config.yaml
dataset: "analogue clock faces"
train_examples: 97500
image_size: 32
norm: "batchnorm"
downsampling: "stride"
projector_hidden_layers: 2
init: "trunc_normal_002"
learning_rate: 0.003
momentum: 0.95
nesterov: true
adamw_lr_other_params: 0.0028
warmup_steps: 710
weight_decay: 0.1
Rows from block 6 of a small self-supervised image encoder, named by matrix and row number. Each number is 128 + 32 x the weight over its row's rms, rounded and kept within 0 to 255. All counts start at 0. After the name is the row's rms in percent of the matrix's.
After each channel's rows are labels from the 100 images, of 14848, where the channel reaches its highest value: "colour at peak" is the nearest of a few named colours to the mean colour under the peak; "responds to" is what is common among them. Only what is clearly more common there than usual is listed. The data: analogue clock faces. In brackets: how many of the 100.
# conv: 3x3 conv, stride 2 (model.blocks.6.conv.weight, 192x112x3x3, each kernel summed), inputs 0-111

conv.170 123 [133 111 128  85 162 125 130  84 132 162 213 160 114 115  90 136 116 164  89  88 150 159 133  79  85 200  86  86  81 157 132 136 140 131  97 116 163  76 102 111 102 117 153 146 156 178 127 145 169 116  74 186 105 116 179  98 136 189 141 105 157 140 144 132 134 162 143 147 201 111 129 154 124 123 139 108 126 157 101 208  89 160 103 130  73 106 124  75 123  67 159 161 147 109 148 141 132 108  59 146 106  84 112 158 126 119 105 109 176 142 102 134]
colour at peak: black (27)
responds to: hour 9 (36); hour 2 (33); minute hand past 2 (30); minutes: 10 to 14 (30)

conv.127 091 [117 129 142  93 117 127  93  94 128 108 155 119 165 160 113 156 120 129 105 115  96 146  90 136 148  85 101 122 169 130 155  83 108 138 120 124 102 145 117  98  83 120  76 116 172 101 137  43 104  74 129 170 165 114 104 125  60 107  72 138 112 112 143  97 131  98 105 107 137 139 224  73 126  29 142 169 132 102 146 129 130 102  86 101 146 121 107 115 118 110 109 163 104 120 132 148 149 145 104 105 175 142 115 197 128 152 102 154  95 206  45 102]
colour at peak: brown (51); black (31)
responds to: dark face (89); numerals (51); minute hand past 11 (38); minutes: 55 to 59 (38)

conv.52 098 [150 144 116 132  92 190 100 187 151 135 152 113 100  94  93 128  70 180  45  87 115 177 145 151  73 144  85 121 116 152 130 114 118 102 138  98  61 112 126 108 117 147 112 117 129 154 114 140 117 139 119 175 187 126 123  70 111 123 138 155 146  91 148 148 110 132 109 117 118 136 112 128  72 100  63 121 153 112 152  88 125 151  83 143 218 120 119  91  99 188  93 182 154 112 118 108 107 112  30  92 116 146 129 126 139 118 136  51 147 125 109 131]
colour at peak: black (25)
responds to: hour 2 (71); minute hand past 10 (48); minutes: 50 to 54 (48); hour 9 (27)

conv.149 095 [123 113 138 164  87  97 105 121 101  92 146 100  78 108 114  60 117 158 147  75 132 101 125 103 161  84  74 120  87 130 154 121 119 142 154 163 122 109 128  81 147 132 107 147 126 110 137  95 121 127  49 144 137 127 146  41 168 176  86 173  27 123 148  87 128 135  76 111 164 127 142 100  89 144 135 106 117  96 132  82 166 103  88 111 181 105 105  75 145 171 108 120 159  80 135 123 122 218 126 114  91 121  89 132 134  92 105 132 129 102 145 164]
colour at peak: black (29)
responds to: hour 6 (43); hour 5 (33)

conv.41 099 [107 135 112 100 102 106  71  65 141 120 129 116 204  87 162  58 109 133 123 120  34 120 115 119 122 121 133 138 139 104 137 147 129 117 127 137 109 171 127  67 124 165 104 123 134 102  90 152 110 126 101 133 129 169 123 122 159 158  91 106 107 108 128 118 178 124 146 110 105 104 177 135 122 107 146  71 221  56 120 158 119  28  71 120 120 115 111 117 142 118  97 113 117 101 159 120 130  81 145  87 117 123 161 115  91  78 178  95 187  95 111 104]
colour at peak: black (37)
responds to: four ticks (100); dark face (100)

conv.39 097 [ 92  89 108 104 160 101 103 107 127 118 155 133 138 127 117  84 125 149  93 142  88 130 128 102 103 188  94 130 135 128 151 136 135 136  77  97 194 131 136 105 134 148 121 101 137  81 107 147 131  54 124 183 157 135 113  85 138 127  70 127  90 133 127 150 161 124 100 106 168  76 116 127 128 135 148  97 191  78 138 113  94 121 143 159 142 117  96 134 152 208 107 128 199  68 239  77 103 175 111 150 106  64 137 143 129 123  73 102 112  98 121  85]
colour at peak: brown (46)
responds to: dark face (76); minute hand past 2 (26); minutes: 10 to 14 (26)

conv.45 082 [148 182 167 130 122 163  85  82 137 152  99  93  94 128 130 152 149 156  99 120  19 108 100 103 127 126 107 146 190 154 114 136 140 133  80 146 135 146 158 140 206 125 157 130 122 106 127 169 123 115  99 110 119  76 120 135  68 140 105 144 123 157 172 107 119 113 176 139 135  78 176  98 138  57 152 111 154  90 113 125 130 189 116 122 128 189 107  91 154 157 148 131 159  92 154 151 190 126 104 159 175 127 199 113 107  81 150 151 112  73  88 139]
colour at peak: pink (62)
responds to: minute hand past 8 (39); minutes: 40 to 44 (39)

conv.107 078 [143 173  77 158  69 100 101  71 154  94 153 115 102  99 107 135  69 121  83  75 128 163 204 107 106 191 133 108  90 131 156 145 129 176 119  76 134 126 116 153 162 125 125  78 148 129 146 117 152 110 126 131  62 123 142 126 182 153  89 110  81  93  83 112 124  99 135 172  94  92 119 136 146 103 179 144 107  80 156 150 104 148 158 110 145 176 185  91  75 171 160  50  73 136 137  81 116 153 129 130 161 134 136  87 138 105 112 141 125 147 104 117]
colour at peak: brown (47)
responds to: hour 1 (60); minute hand past 10 (51); minutes: 50 to 54 (51); hour 10 (29)

conv.21 098 [165  96 114 173 112 135  42  97  79 112 177 121 138 145 108 255 120 108  98 105 117 121 109 134 133 116 134 114 124 116 148  96 140 101 130 129 155 104 122  64  86 106 121 178 107 132 124 115 178 110 133 103 144 114 144 140 111 153 109 119 135 198 153 104 105 117 133 120 133  94 122  95 119 141 134 116  14 145 133 113 138 146 130  88  92 151 162 109 139 115  60 109 130 122 102 104 101 107 110 120 130 103 121 132 105 121  87 114  77 168  79  70]
colour at peak: black (59)
responds to: dark face (90); minute hand past 5 (31); minutes: 25 to 29 (31); hour 8 (29)

conv.169 099 [ 88  95  86 141 140 103 114 102  92 146 141 110 154  78 164 134 100 106  88 121 118 113 125 136 115 102 113 147  86 105  97 161 231 154 116 109 128 112 148 174 182 136 152  98  81 107  96 157 129 114 127 126 124 158 145 126 114 146 119 114 117 152 101 109  89 124 147  74 121 138  71 234 122 105  68  34 139 121 121 142 137 109  79 117 168 103 202 108 138 129 135 132  93 142 117 103 115  76 105 236 123 132  90  91 127 154 134 131 116 137 129 115]
colour at peak: grey (88)
responds to: ticks (52)

conv.161 098 [157 141 141  82 160 140  86  44 146 106  80  94 129 117 243 124 116 147 180 156 115 165 116 156 103 120 107 137 150 115 125 121 179  74 115 115 129 147  33 121 171  84  87 118 132 113 101 143  92  95 106  85 133  98  94 113 133 137  31 123 107  93 167 148  71 158 139 127 140 143 191 141 117  85 123 164 116 144 122 169 135 152 124 128 119 187 134  72 153 117 111 127 108 178 110 150 104 115 141 131 122 122 151 140  88 133 127 128 108  77 155 126]
colour at peak: grey (75)
responds to: ticks (59)

conv.56 084 [ 95 109 124 156 116 145  78  63 120 104 144 106 148 107 131 122 133 101 128 110  90  99 158 104 122 128 140 119 139 137 123  99 166 118 104  92 132 116 121  78 133  74 126 179 130  91 128  79 141  93 163 109 116 120 136 129 119  74  31 111  98 216 125  90 138 123  92  78 149  61 134 111 147 137  97  86 162  80 187 174 117  45  77 121  79  74 110 114 136 128  94 136 102 122 147  88  86 156 165 120 109 115  93 124  80 108 110 168  71 118 104 117]
colour at peak: brown (48)
responds to: minute hand past 9 (33); minutes: 45 to 49 (33); hour 9 (29); hour 7 (28)

conv.38 105 [ 89 110  96  74  83 105 114  70 172 119 109  71 153 175 127 104 128 111 128 112  36 161 126 106 132 118  91  84 135 150 126  99 104 151 132 124  89 178  84 102 124 127 138 138 144  60 110 116  47 123 115 107 133 156 114 137 158 118  86 128 127 108 156 117 149 113 207 151 137 112 132 129 153  81 120  78 197 137 109 121  99 104 142  82 137 103 156 137 136 111 112 121 125 104 140 177  78 115 135 139 201 141 128 139 127 198 116 126 133  30  95 105]
colour at peak: black (61)
responds to: four ticks (100); dark face (98); minute hand past 6 (30); minutes: 30 to 34 (30)

conv.48 118 [ 70 117   0 102 103  79 115 120 113 122 111  95 148 178 160 215 154  78  79 117 156 152  97 101 153 153 135 122  99 163 162 121 142 149 133 137 141 122 120  91 119  96 148 101 176 146 114 158 172 129 122 137 128 121 138 133 188 142 118 107 141 114 120 117 118 119 149 111 129  37 141 131 130  91 138 125 115 126 128 130 101 245 115 109 114  60 167 145 141 113 120 120 163 129 156  90 102 113 140 118 122 119 118 137 134 136  83 102  76 163 115 111]
colour at peak: brown (51); black (41)
responds to: dark face (100); minute hand past 3 (32); minutes: 15 to 19 (32)

conv.185 099 [124 181  98 114  89 172 137 137 196 138 131  89  97 132 129  75 124 146  94  68 176 127 123 112 165 102 127 108 115 124 199 110 195 117 113 118  67  82  90 118 110  96 136 171 124  93 114 133  83 103 162 138 100 103 169 168 149  81 103 114 128 124 114 117 116  58 132 185 108  59 175 152  97 107 142 123 106 167 111  86 157 158 115 143 134 138 174 119  45 220 171 106 163 123 129 129  91 166 116 127 125 108 155 130 108 119 130  90 130 118 131 100]
colour at peak: brown (45)
responds to: minute hand past 1 (64); minutes: 5 to 9 (64); hour 4 (49)

conv.11 100 [255 120 148  91 117 163  81 145 102 139 108  88 103 115 135 117 119 142 108  85 104  99 145 119 157 110 139 144 157  99 143  99 204  74 152 150 108  93  54  76  99 140 112 126  89  95  96 153  88 111 115 127  80 107 101 123  99 131  90 110 151 103 128 136 112 149 160  82 192 111  91 102 167  63 116 113  89 132 146 109  87  96 164 113 107  86 120 109 155 141 114 117 148  88 141 159 102 128 168  99 183 131 106 145 101  95 173 123 111 112 112 102]
colour at peak: pink (63)
responds to: minute hand past 1 (38); minutes: 5 to 9 (38)

conv.146 121 [167 131 188 147 122 151  64 140 122 110 138 143 139 170  76 215 106 113 121 132 252 135 124 101 125 108 118 100 142 119 174 118 124 143  89 133 117  84 185 135 132  83 133 150 147 104 116 141 155 138 117 121 136 127  99 112 141  97  74 112 121 149 108 138 127  86  74 110 123 158 158 128 138 121 114 149  82 101 143 140 105 225  92 113 133 150 155 140 119 118 110 132 119 123  96  68 111 124 140 137  82 108 153 130 100  80  73 135 125 237 116  86]
colour at peak: black (28)
responds to: numerals (74); minute hand past 12 (34); minutes: 0 to 4 (34); minute hand past 11 (26)

conv.24 091 [142  88 110 152 111 119 110 116 151  91 112 179  88  90 174 130 183 133  73 106 123 115 132 138 205 157 108 145  91 100 159  99 150 109 135 122 101  74  95 100 150 145 132 150 100  76 129 136 103 124 126 189 150 175 188 133 150 156 114 174  92 109 206 117 142 106 166  71 113  63 172  84 132 106 162 124  59  86 122 122 174 166 139 133 202 153 123 117 121 119  88 124 184 149 175 108 130 187 133 123 148  96 141  96 126 148 136 152  83 124 104 127]
colour at peak: black (31)
responds to: dark face (65); four ticks (59); hour 8 (26)

conv.58 099 [143 182 113 148 105 138 117 109 131 153 130  81 148 147 135 144 134 108 121 171 155  68 118  64 155  38 118  85  81  38 154 109 147 148 127 148 118 105  98 156 109  81 129  81 125 141 184 138 116  65  98 120 163 122 159 158 108 144 136 150 169 136 142  86 134 161 106 243 138 134 143 148 100 126 135 112 130 166 127  85 166 125 128 133 114 139 119 109 148 150 176 139 170 223 129 148 115 123 100 203 126 137 102 116  88 121 123 125  83 115 124 132]
colour at peak: brown (45)
responds to: minute hand past 4 (61); minutes: 20 to 24 (61); minute hand past 7 (28); minutes: 35 to 39 (28)

conv.64 113 [131 137 125 147 108 113 113 152 111 161  97 154 103 113 101 135 167 163 141 173 116  79 179 108  93 134 141 114 117 121 148 102 150 177 112 152 113 155 133 101  82 103 139 107 100 166 109 123 143 115 157 159 115 125  93 182 133  38  98 134 163  75 134 173 122 169 136 182 115 143 113 104 133 114 149 110 166 161 169  95 101 122 130  41 152 129 115 162  37 145 128 177  68  95 139  99  99 165 163 218  89  83 129 145  71 121 130 156  80 105 110 146]
colour at peak: black (26)
responds to: minute hand past 12 (40); minutes: 0 to 4 (40)

conv.130 096 [ 72 125 103 160  49 116 104 106 213 108 123  92 114 159 136 119  97 114 103 141 128 118 157 117 105 122 108 122 121 240 155 136 147 233 120 139 145 109 156 146 103  91  68 144 116 105 123 172 130  81 127 152  88 107 131 130 158 135  85 140 144 117 109 106 194 163 213  89 141 106 173 156 129 131 123  98 110 150 129 160 106 135 151 152 135  99 196 115 132 117 116 117 116 161 120  97 141 115 130  96 117 130 166 100  66 135 152 152  97 177 139  96]
colour at peak: brown (54)
responds to: dark face (64); numerals (52)

conv.165 110 [134 137  80 154  44 121  73 114 173 107  95  96 115 145 132 103 109 115 105 124 134  96 146 133 121 137 140 108 167 163 139 121 161 133 121 108 103 104 114 149 120 101  67 255 117 128 101 132 123  64 138 127 115  85 127 120 185 143 105 148 119  81  92 137  71 155 167  95 133  94 196 139 128 120 123 131 135 190 115 162 130  89 131 139 106 154 165 115 104  92 112 129 125 139 112 169  73 140 103  68 112 129 169 134 116 118 159 138  82  77 128 112]
colour at peak: grey (75)
responds to: numerals (61)

conv.42 106 [130 111 106 102 149 164 120  37 129 148 234 188  34 166  73  91 145 103  81 133 115 121 131 104 130 114 116 116 112 134  94 135  87 144 175 154 106 131 162 123 102 127 101 111 103 148 126 120  99 130 102 147 144 143 130 192 113 211 121  92 151 117 153 150  95 171 115 111 128 135 125 149 123 120 116 119 164 100 122 120 140 122 112 132  31 114 113 160  74  97 183  70 167 109 156 128 146 101 151 136 121  73 109 116 113  99 124 186 122 117 124 160]
colour at peak: black (30); white (26)
responds to: hour 1 (37); minute hand past 12 (36); minutes: 0 to 4 (36)

conv.94 084 [220 104 102  78 140 122 105 135 165  76 116 124 178 110  95 151 113 101 124 125 101 118 146 109 148  70 115 172 119 109 137  86 171 137 155 135 135  95  42 109 108  99 123 125  94  89 112 136  52 111  83 129 152 107  92 122 104  87  97 109  79 103 144 104 140 123 205 157  98 161 131 146 103 102 139 143 208  66 102  94 107  87 159 107 136 123 127 140 121  97  80 116 113 108 183 173 149 130 136 135 168  87 130 118 103 138 164 105 149 109  82  69]
colour at peak: grey (70)
responds to: four ticks (100)

conv.119 077 [113  65  79 136  96  87  80 134 154 167 103 118 108 114 105 134 154 110  91 136  87 126 152 150 167 163 119 149  99 177 173  79 138 163 128 112 139 202 178  93  80 134 126 143 176 113 101 182  80 120 165 107 128 181 185 117 115 111 146 116 130 108 117 116 167  53 158 122  77 124 125 128 102 110 150  78 119  60  92 135 170 136 154 129 190 128 130 212 117 168  62 121 169 115 146 132 104 121 199 113 122 134 147 118 131 135 120 104 130 141 113  91]
colour at peak: brown (45); black (36)
responds to: dark face (81); minute hand past 1 (33); minutes: 5 to 9 (33); hour 7 (28)

conv.1 105 [107 112 138 112 160 118 157 105 105  99 109  99 120  90 165 131 110 119 144  97 101 108  77 103  91 103 157 161  73  77 154 114 143 105 108 113 107 127  88 126  91 100 184 255 132  91 118 136 166 169 111 102 160 105 127 117  74 100 157 155 131  66 181 146 111 141 127 117 116 140 160  59 118 141 106  59 137 138  97 118 130 162 181 158 122  93 131 127 108  88 131 135 156 148 116  87 184 109 162 108 132 130 103 173 115 124 138 125 148 133 134 146]
colour at peak: grey (80)
responds to: dark face (99); numerals (64)

conv.59 092 [ 96 132 105 108 156 103 162 170 163 120  93 132 124 167  98 116  83  72 114 134 222 167 103  79 165 118 147  65 129  88 102 143 136 134 134 118 100 137 121 139 149 126 111 115 129  68  78 152  95  64 127 158 108 116  90 199 129  86 125 141 132 130 132 119 130 112  79 148 117 103 153 113 106 114 147  88 106  78 101  77 135  66 186 144 139 109  79 147 126 135  74 122  94  69 101  99 124 110 150 162 124 136 136 101 116 144 141 134 199 219  89 130]
colour at peak: black (37)
responds to: dark face (61); hour 12 (53); minute hand past 11 (48); minutes: 55 to 59 (48)

conv.4 089 [135 105  90 107  93 113  96  76 155 133 113 122 149 115 127 181 128  60 126 102  82 151 139  97 115 101 140 161 144  49 117 130 153 130 120 114 142 100  97 145 163 146 134  72 150 101 156 122  79  91 143 113 106 119 128 108 130  79 136  99 114 110 109  93 114 114 120  99 135  73  74 104 130  43 110 158 133  77 120 107 117  91  84 122 116  96 131 123 124  74 131 125 100 155 172 130  79 196 137 129  40 136  92 133  97 128  71 107 108  62  49 176]
colour at peak: black (33)
responds to: four ticks (99); dark face (81); square case (75); minute hand past 4 (25)

conv.110 102 [139 119 136 114 208 116 135 142 185 101  91  95  89 135 130 114 110 142  84  94 127 147  94  97 144 150 108 126 114 232 151  55  73  92 132 133 132 112  72 171 153  94 102 127 117  96 131 149  80 127 143 147 108 134 112 124 204 137 145 144 130  61 122 109 128 123 114  92 143 101 198  79 118 117 160 229 102 159 148 144  52 130 167 127  93 206  88 129 145 106 132 115 118 136 149 148 164 150 127 103 136 108 120 120 121 129 135 136 146  98 120 151]
colour at peak: grey (69)
responds to: numerals (63)

conv.128 089 [148 110  87 116 118 136 109  90 104 113 151 138  74 123 131 159 147 134 114 131 113 108 130 175 150 138 111 103 104 119 101 108 148 157 141 108 163 105 180 113 132 189 179  90 149 140 132 135 101 120 135 145 149 153 114 201 111 103 117 127 136  95 165  60 134 138  84 163 112 105 166  97 115 135  79  83 161 107 145 120 154 180 155 186 208 175 124 131 155  13 120 186 108 178 147 118 133 116 122 145 143  58 142  76 155  78 156  69  96 131 151 121]
colour at peak: black (26)
responds to: hour 8 (44); minute hand past 3 (41); minutes: 15 to 19 (41); hour 3 (33)

conv.30 096 [133 139  98  85 117 112  91 115 127 107  86  88 135 112 115  74 100 149 100 113   0 154 120 145 112 137 136 120 154 141 159 115 109 139 148 140  89 151  89 136 117 137 124 136  84  97  80 103  64 110 123 104 100 119 115 124 195 102 108  87 118 153 139 119 144 136 135 143 124 135 156 130 130 116 126 104 102 110 105 115 114  41 145  75 122 107 131 126 153 112 112 140 141 114 251 171 118  99 134 134 202 118 114 104 132 144 193 127 114  47 115 122]
colour at peak: black (48)
responds to: four ticks (100); dark face (74)

conv.106 082 [148 158  98 129 154 117  70 172 166 130  91 136  84 130 116 137 118  86 102  79  79  90 155 102 132 109 123 174 103 153  92  90 131  94 129 146  61 146 138  97 151 124 105 118 101 156 112 142 114 140 148 142 117 223 135  62 144 141 152 104 125 142  96  94  93 100 142 152 112 166 115 124 117 124 149  82 145  78  63  91  46  82 132  98 126 185 152 112 102 123 171 185 171  63  94 151 152 137  89 191 117 110 140 124 113 141 119 182  92 107 142 108]
colour at peak: black (28)
responds to: dark face (61); minute hand past 10 (40); minutes: 50 to 54 (40); hour 10 (37)

conv.15 106 [106 119 119 148  24  70  96 108 149 120  97 105 123 132  90 125 137  89 131 187 114 124 168 153 121 150 144  68 163 133 155  97  84 226 135  94 122  80 151 119 160  93 112  85 142 130 138 125  93  77 123 107 140  58  93 100 166 143  41 130 128  92 130 125 139 133 116 124 140 154  95  84 108 102 135  39 106 122 118 173 128  83  97 135 125  92 140 111 139 137 117  91 100 170 182  98 198 130 106 122 136 105 100 108 121 160 122 114 120 124 122 114]
colour at peak: brown (53)
responds to: dark face (88); square case (62)